Weights of a small contrastive image-text model.
Model: encoder patch size [4, 4], encoder width 160.
Training: adamw at rate 0.0016, batches of 128.
Data: 245000 training examples, 3.8 epochs.
Rows from block 4 of the image encoder, named by matrix and row number. Each number is 500 + 40 x the weight over its row's rms, rounded and kept within 0 to 999. All counts start at 0. Numbers have three digits each. After the name is the row's rms in percent of the matrix's.
# fc2: token-mixing MLP down (encoder.blocks.4.mixer.f.fc2.weight, 144x80), inputs 0-79
fc2.11 086:583541510465429469545429499466532442608580504497473449530502497459497560489442489470542491489516433429477497438538532472484478554477505449506431490462449508505519552547473516515515494501527484543460467481461535504531507475424427496515524446
fc2.12 083:554541512463410495536496479456495506540523502484457434428543464468546459508437418447533486488461464410465526450527507465507550533476531438493449484497431581480480518527482531521532459467520461533422469466520539498502517518456482488474574445
fc2.13 088:572590499471456478583444474462536466604640503539472456531528500485509520504473482468543502496469444424482512440534527468474504539474513489503448482476468505505520545579486532509510490482531493573477487504476549513492505492430459499523556496
fc2.14 078:549509507528485463523517510405439441522525501570515463498551483486495561516490453489544546480482433500503470424468539491519435498496493429505524529513443487491500483433483495459501482467489416543452416568525459534467559519437434530446452538
fc2.15 122:567540559441464564561498528535476501571488583525507463473533467504529524559442468484533549508514490473485482461524571538483539536559496485526476525535492525535432548489533546561527456498523543595514484456501523465537502547499524568514568427
fc2.16 098:567511498512495478499572450486503464459462479474515450438536442483513532491476490447443506542570508526453529494601418484453581539493479513438494517480436529579505520511518528496461489565505546522478440534477484578423518526512479466439523497
fc2.17 079:510446497568482472475507561488527429460545448492543484530458527505559531536472530494429537477505441559519446512542520502531515485540379491538492621477489546504457491518466491445561544515420472526482532516505451452509498523572519520513499485
fc2.18 097:508508450493502431510421486492502421443519450495487455532541471480460498563469522514461507521467442479422484493505445509461450456534373428443461587481474512534486477549472486461486532542468515537456489505418507465480540474531526517480473540
fc2.19 099:448476516520454477489537538531520492435356493441501489497448474511452553541437514476450501533469519494446488492534490457475470443521452452530551466480496453481491487469429459504499503477474521487451448472533530498507506458543573490442430402
fc2.20 093:508467451427491489465487517504508558491483475430502503383581435508514531481442446435528546483455492522504505429486549473497556517475552438507446471549459480469503528463439552502528460445517433532451494519508498519510505564450449458454499467
fc2.21 137:482466454537506490490441490475526506492515480497498515489566494483566510452511471486548490410375570493460548542472462455423485577481555506492445461529541497436481539459507508439478470471538531575534535481485475497442473576566507477509486500
fc2.22 105:555526483428432489494410473479548490553547486500484459512492446483495440468490413451471497441447429398504534433504525449483509486441517500514447429482428502446500535553518517507518460446506441519476512484502478529486469506446457475518537469
fc2.23 101:575539484551566551540440498516513571506466529529480506453515502478509482525595546508487514523438502491527467518567477534471510468499472616517484478525501562548496481515592517493504489467508496517608594528513525567504523516513513481523566531
fc2.24 142:478474540513494525559591490424444471432529505493457515558480504500569556518514460480589473467483543559543447539397561493510469514508512479477510546490544443483522489424495472446491494475523522597499570469496529505508453517506469517549517489
fc2.25 101:577512537522474526527542529509469486582565555489533531502496543567488558552430556551517523555556532533539593551540570519514502506527558447541532549488520472565520505522502511587551529501519521465531500569500508518551510477528494521557499479
fc2.26 092:581533477507435503507446456482519515562593487514423451457448483442542491509471479475466440478426471425487507437486490469447501496473489475462473459494429528476524502558499564509469450486528435524475509474547540535464529474454476487493599496
fc2.27 070:517527501530511485513473476498574422524392494509492476496520532518560568572539527450459499537495421548547447494569492504523500535481432514465462529453465531478487422549525493452477494575497493572524575545538474539523528532540447490478513527
fc2.28 065:536464456481462465441483496597559501500420489461474537556501507500513511490459517515489495474486488553478519571522488490516426464551442453480437490473526532546488410544530521500503516454464519500475542453428464410474491473589552524534565493
fc2.29 086:431456480488497522504447499587503463488469509517479529580524497484506609526452583498508485478476514522453465552545517519510435470560496477442437535462533504528521510489501485441471545495501501501496494460456535430526571481546570499519387470
fc2.30 076:424462494477492447437485508496460441410468461465464523542513490425429569464473531500516457530536479482500442575481566454525479497489504472450518551464499451515504512495464517459467544471457475478472528564526470426602463532524492517491438469
fc2.31 083:498531473530485477481336466517519455539468470528468471516536461450447515483416533513500460567510394509456529511528443492509474558465453473451509526451462538516540505567519456547454537477511499495481505514489529437506495427538477518504513525
fc2.32 085:500446531486420473483496511547513517469384464476459505502523482438434562484421514493463479527474502513442436484563465502501478455497447426481519518499490496488507461424447472473472539523447523440440433474481521505527537428544537488447461463
fc2.33 125:551559522508453528565511507536545508529538554422452536539503541530517526554425455527527493504468536511460536542499528491459514510550498444500467456521571503490499538548448521518501478481508551515464484474505528455531477498505528566586627409
fc2.34 089:548590520502396484556463485465560491538519519528460462490503486465518514498453434452563517470468459392418479470513477489493517535464492466499440482480437567487469537550465485528512477461524491542424453442453558459489526504473480474479521475
fc2.35 103:489549552473479405495488448536544445526510422478450492424572470373492496499462491480440463531569481532521456449583515526528538444480475520449477524516463472541474478519498552459450487512455517479533465531469514486462495506484500521454489556
fc2.36 088:576586507488428480567443482455525476577602494533471449474548474459508491502467446461538511466483448416492529440532520477487508531467554481506451476495433547485505552570492513516539481472524480557465509496489549527502516502454451487490576476
fc2.37 089:511471512501420478525554537510406490578497530517518488465567476494536515525449530455536545594545451487470483434500528523507500519475485467512534500531419499535486516461480524576506495462498433543492438534504464510498568543472436446405503455
fc2.38 100:520497567531543470550546512395476447509473463518488477443478455478541549540462523423547455500425545502490491544469535469504517589514477517481466559426499544451434490450546555474512472504447567533510509472473475490550478524534460539469550484
fc2.39 075:580532492477493492523408490523558475516508496449520493534471557492521523527451480464552454459501452564531492526491544440528429426538449447498411457510511563459438533537537503490497464515504516517527528463439504395507461471549499555542527492
fc2.40 086:596528504479453474518431504557536413489525479485433511608521512488438523478485500503510453480550505514518459493539477529509448483574494466494432450498534517502588517524508497512499493469501526541552537518459545492432528458524532561602545507
fc2.41 077:484551518477429491522558492545454453469497525395499542523481462495461564457448523491535491486440574441484515529486489521514455534521519464471516496467535583498544531520456592475462528554579553504480500526487524484469566499522541472497452409
fc2.42 077:416481486473427537527591496556462453426570529415508532484518502474449577479433519528513486545494525468510494537501480505463425466533507455471564472511495392539516507491504561456464523479513530492518511526522503536484518496544522531476472411
fc2.43 072:409497480481491485441387473509503453442534487436486486483444460489456514468441527517531467477519449428503509493540551504613442480443508482443464474466494478505527495552461496457448535519492508432486514493408502448540498466461515472496466462
fc2.44 084:482462517450481463455459562471540492564390486501562491499457482508422541475472524459513526488544463495577522511485542457562506476425478501571509504465509478478541476515450474507551543486465505500473532497526510434598458488515469498539389489
fc2.45 089:535457553459426473501433494423460457506497474477488433491468489460464427505462475433416475466488488490521500457460504455512483489511439459497498530487480475414546484426473476389530501457449506481459472557528510526536498446551445509467481457
fc2.46 096:526538538480418487542479489451473513533540530487476433429492444478535474511435399482547496462493476411444515485501515507538559555468503478480462507509410574483464519510480525513515482432499478501418457489515559438519540519481472471458529433
fc2.47 078:502459488458478445413506470483442471482509472474436500418556404460500446473478515481476464524521444544493485412451478492450490511453526513426499533525475417549463484410506510500439459491513472490515473541520467579511492526456497464442474498
fc2.48 113:459478449529526482470414497534520536497431478525498536490573513492551518483521476497529510414394585483451542542534434458427495579505550513490455464544533494455483491498539525453482493503542511536536528479490475489429469552558560480463480474
fc2.49 085:567467516450515476465523475462474441450485508497502429449400473554459488505448448463479490485444532441523491476425539499460548506490517531459496532491458520471497508401546417480465415535466531495471491485475465540528494469478441442427520495
fc2.50 089:450538499450460417498570482567572451511485493461483511482487495485468528462475526541451479575599455487498510455571435486505498473526445468499491457465466499563460500578502541541463542523472521484515476541431480495510480443477563488448427480
fc2.51 138:518526546440490477524551490491500466515476502493493487498400480482385527521477506502458484552571412465531442435510511505535511398502409500497510508454497416546480475497499509562491500503419514445494471517490524513511485420429481527508482499
fc2.52 097:589524515449437448538554538549525484496597497414448512542492580536490482521453526535489470524495553502461525534546550522524536487511547493534519494537531507513551522550431536494540495467502533464473454464488491534488505486477529504580549390
fc2.53 113:436529489445504486519550437572532518433590521534491429435531460504492454520528421523486498462482472467445483452495485503487492512509491462450445477470416486467427537515514525490465462499479477468447463475460517479458495469478427466395453500
fc2.54 116:489533492506519508555509463448539517419460492518500405429514444488553468539451489494547502488474462515464492476478489492495504495438487424483449529516412528509467508525498504518497472474503488536433457420494515405459504488479429447411518590
fc2.55 127:443565462485515456532438500472555503526510501565526500525467490484473443469584528531525520470516462462519495479502474497474466505443460560531469491489474432514488468535565476538504503487503526485561527480478544483430422474493474448449379612
fc2.56 084:459517495433455512461408473469542537497400477469521520495404528528463462472472522459488552499502482512532442514533580442525490419452457533539508457463505437498554461572459429452519526479477498478489503465472481469479455490506502470466428516
fc2.57 072:526529522489459458501478482590512508581439464513499505506480515468393452543512566563437541497527508456563496521539542564560470393489404491521533462503512485476587476543487494491498533489484512483509521516491512496471526452550516499478428468
fc2.58 105:521507491414469520496497540492476530505388564484502464464436506553505466495445473433497527522510485488473485476486511448511508508480446448540555466483484474498492489475490455541533470411465462500417451444566532435519503473473425452459521405
fc2.59 090:619569504437484455517439537542523485585600543516470496501490508532506409510501458541525520496512500429503511470492551491496517569533552486553442499551522582516509524542481585565544484510511507499526488443516535516531472522476512487514521501
fc2.60 087:547518521468457442458513540530469437593507512531516571602488604484448513537513543599464510492553503517515496560484559562545487503539518442525485547514551485492565475529490500482530576454497511470451519496458512465483502508527483512544461487
fc2.61 157:444549564525485473563515529478561461516502495531474528525555529486468541545487505539563494517498542516519500525520493505454478485560468507543481545490549377497470508536546507466501512550508578477524493467460579443464405508557536549495400495
fc2.62 072:487491529592516569496547469486568497563509459544461486468507576437524505506551550521424419561553483529547458521489467519568499423482494543525527515444490505503457478566563512456520538500504525551581500504542494506476503490481412504520511505
fc2.63 078:490526460602515488519489443500491494499483463507501486447475521465507451553583518552452453586525484495538481511501457510485509487515491597424487556475490449523483429593531517547460535545510498443525556553466508580496505474531497484471449561
fc2.64 120:467497522509567499502483490465503530502446488595533500463515482506454511501567530489511530508532488506521480511519474497524538536408483597505513542521453469517486494470572497525500520531520511540563525557509526538478497528514425404376443596
fc2.65 092:391490513502585486514492469518514561502444482560565505506499513510466493525526507504496534474545500474587460503493502487536418493509474538509509528480508412521497434485528523499500530496520463467556529529475547488442450511527413521463398605
fc2.66 082:473536526480582541558444488434577499468461470503545480515466494497449418512535503515526514459487508462560473519490513493497496511512482509523459510482473410519525511489496531456516511472449536478557580472462542486419402466548456521500530615
fc2.67 093:482482487526556541462485487489534542461444482601558500445507482479548460460582525495445523475551477516562482497536482499509532491493492603526532543489463475532488452503541510494514515522454494437567526600516526509449451496517462497481442608
fc2.68 124:456537501500534467498503488431552524483515484594524457519510477483542477450609482476491516466463487500548528474496470478509479480439486584516499540530440467496522517531587512498506475482520482493557546511507510577470462474504450435429396586
fc2.69 080:447513489484502407477485540465508529539439492480523507456455509513359463488513505514515548515449482469513511495460527499493499451443466515552547479500538417474532487529474437537533475479444559415476506493452509525462452468470508459442411453
fc2.70 107:537494499433531452538522538563494568513508519503461455430500454486455433519435503516509522534505496442441469449490530565463541546521474499522445508522409541534394496460531460514550466538480518491487487454505530455493544529462507467406557473
fc2.71 119:432528520500453498536536502432468455438540491517462522593498518485524530525625444518520474449487539519567518538402519499498506557500510545496477526526536473448553526494554472465503452486522517511563593487465522501520437513509443472505464466
fc2.72 087:575470466460467530490466565512470581504477605412494520532519528568489440449421450522521541488462523544465524507411518492458513571531543501576499461533538480472506499459443486495528468457536500471467467462516477541514490492512545486521548457
fc2.73 110:481497493514535488559457552439519534510447564534563472497411465560491553520436565468523562473509485481451514462478496475473444503486444473571506434459456455540529494476513435512535475436529506503493439469460535440486461485480465426427478492
fc2.74 090:422467506540469494554514468528504453487467480503450529412405506482572504557495477532492461429497537514423495500570461503483499477540471464466438469390505482495434492494515492400482478496454548533538476474492503478492424452516521532475514490
fc2.75 107:400529476513480474540488477442513446463493444571474515557516485466505471524598481526558492488470487489543451495439508496490514527474505529477403511521512466451535498471506464443476482536512528545531557488427517523483405501509507462484396572
fc2.76 091:482502506465548478529503503557526491483467492604539532441518488485446531487626465533523515519542508497564514493515472516548497551488490601514528520525513479484483501478609517527516513466503513554595524541504530564462496498492500475438434573
fc2.77 098:427461515526615507507506519399523535540441494508583475510506501520475502479591518440500558525513505509555496519531453467523500483460473560519515463505491406516528474481528548515530491480471481510556532527476550496476434514532422476460431558
fc2.78 075:576464524507556502470420489442520499504427455481479472473537465490465483434610512499463492491523436481518490469563499512521486472541424611470518519487444468579456494480529540487507568511495496470542519520469529483482481528515465496509602537
fc2.79 120:520516520546581583498445474472524551497430481690501499436482491500489504499585513476504509495489526525547489507496493495491520471477516531508536514503511499489489482512627493485510469499503503551546521497500507506460532509524486495520532612
fc2.80 083:532513464521484463531503491503475450395446453483464514539513499410511599565497542480537445524537453505490482458488435443518553469515445502474505569416520522466478438539493504494478506509536480480458461504451494531540462468446577503496529576
fc2.81 140:489519499486466477520532421496477415485485419509426512477559516377486522530511534503523390570552495505499492487495430488473478555553513508390504524509513458486482504518527576527397514554516498495501475535511496511495497511498510548492490528
fc2.82 085:564499489460489481477451510507546522568579499486494427465500456494514488471446435484448522477432428405495521412503529494479538512497526459530429460505401530462501512516480507557534438480522408486459503475503528521518506512462448478461554486
fc2.83 132:509549531492488536553508512511542540475598530461455562613533548520563475492475449549539495503495535541470505537495538497509454522534510460499440455531586451475523492471507494459483479457495576550502479443482532448510429530494537536596517480
fc2.84 115:577492472482452493482480518494463512570605522584510481543480478508474462504534501503440504519503435447462460430454483484443526537458491426532548467496440513482538465448484484534516476481479468510466445531509470565468520471405449471439544546
fc2.85 139:594573522511515552554495462527525460572635535516469476532465542523450545539486511522521476538519508472501504504549494498469507501519460458441502518457526491520507528539542514515449471522529539436507511466447552481449491449496518564594581495
fc2.86 100:469491472505525399522499493574495454439505447512521500422463458445545496521538506525497490492529475542465459462567431543528495406515466507465480530438467525503381458540506499477481544496484484527516448545523479549479512406488529513458478550
fc2.87 080:457500494484503535533454509463499443418517483524535522496368534521474473482542524512515500528537452516530465489467520415518543421467443480511511518381537493459483463473466394494515517511482552453465473515494514561534474426482531502507492531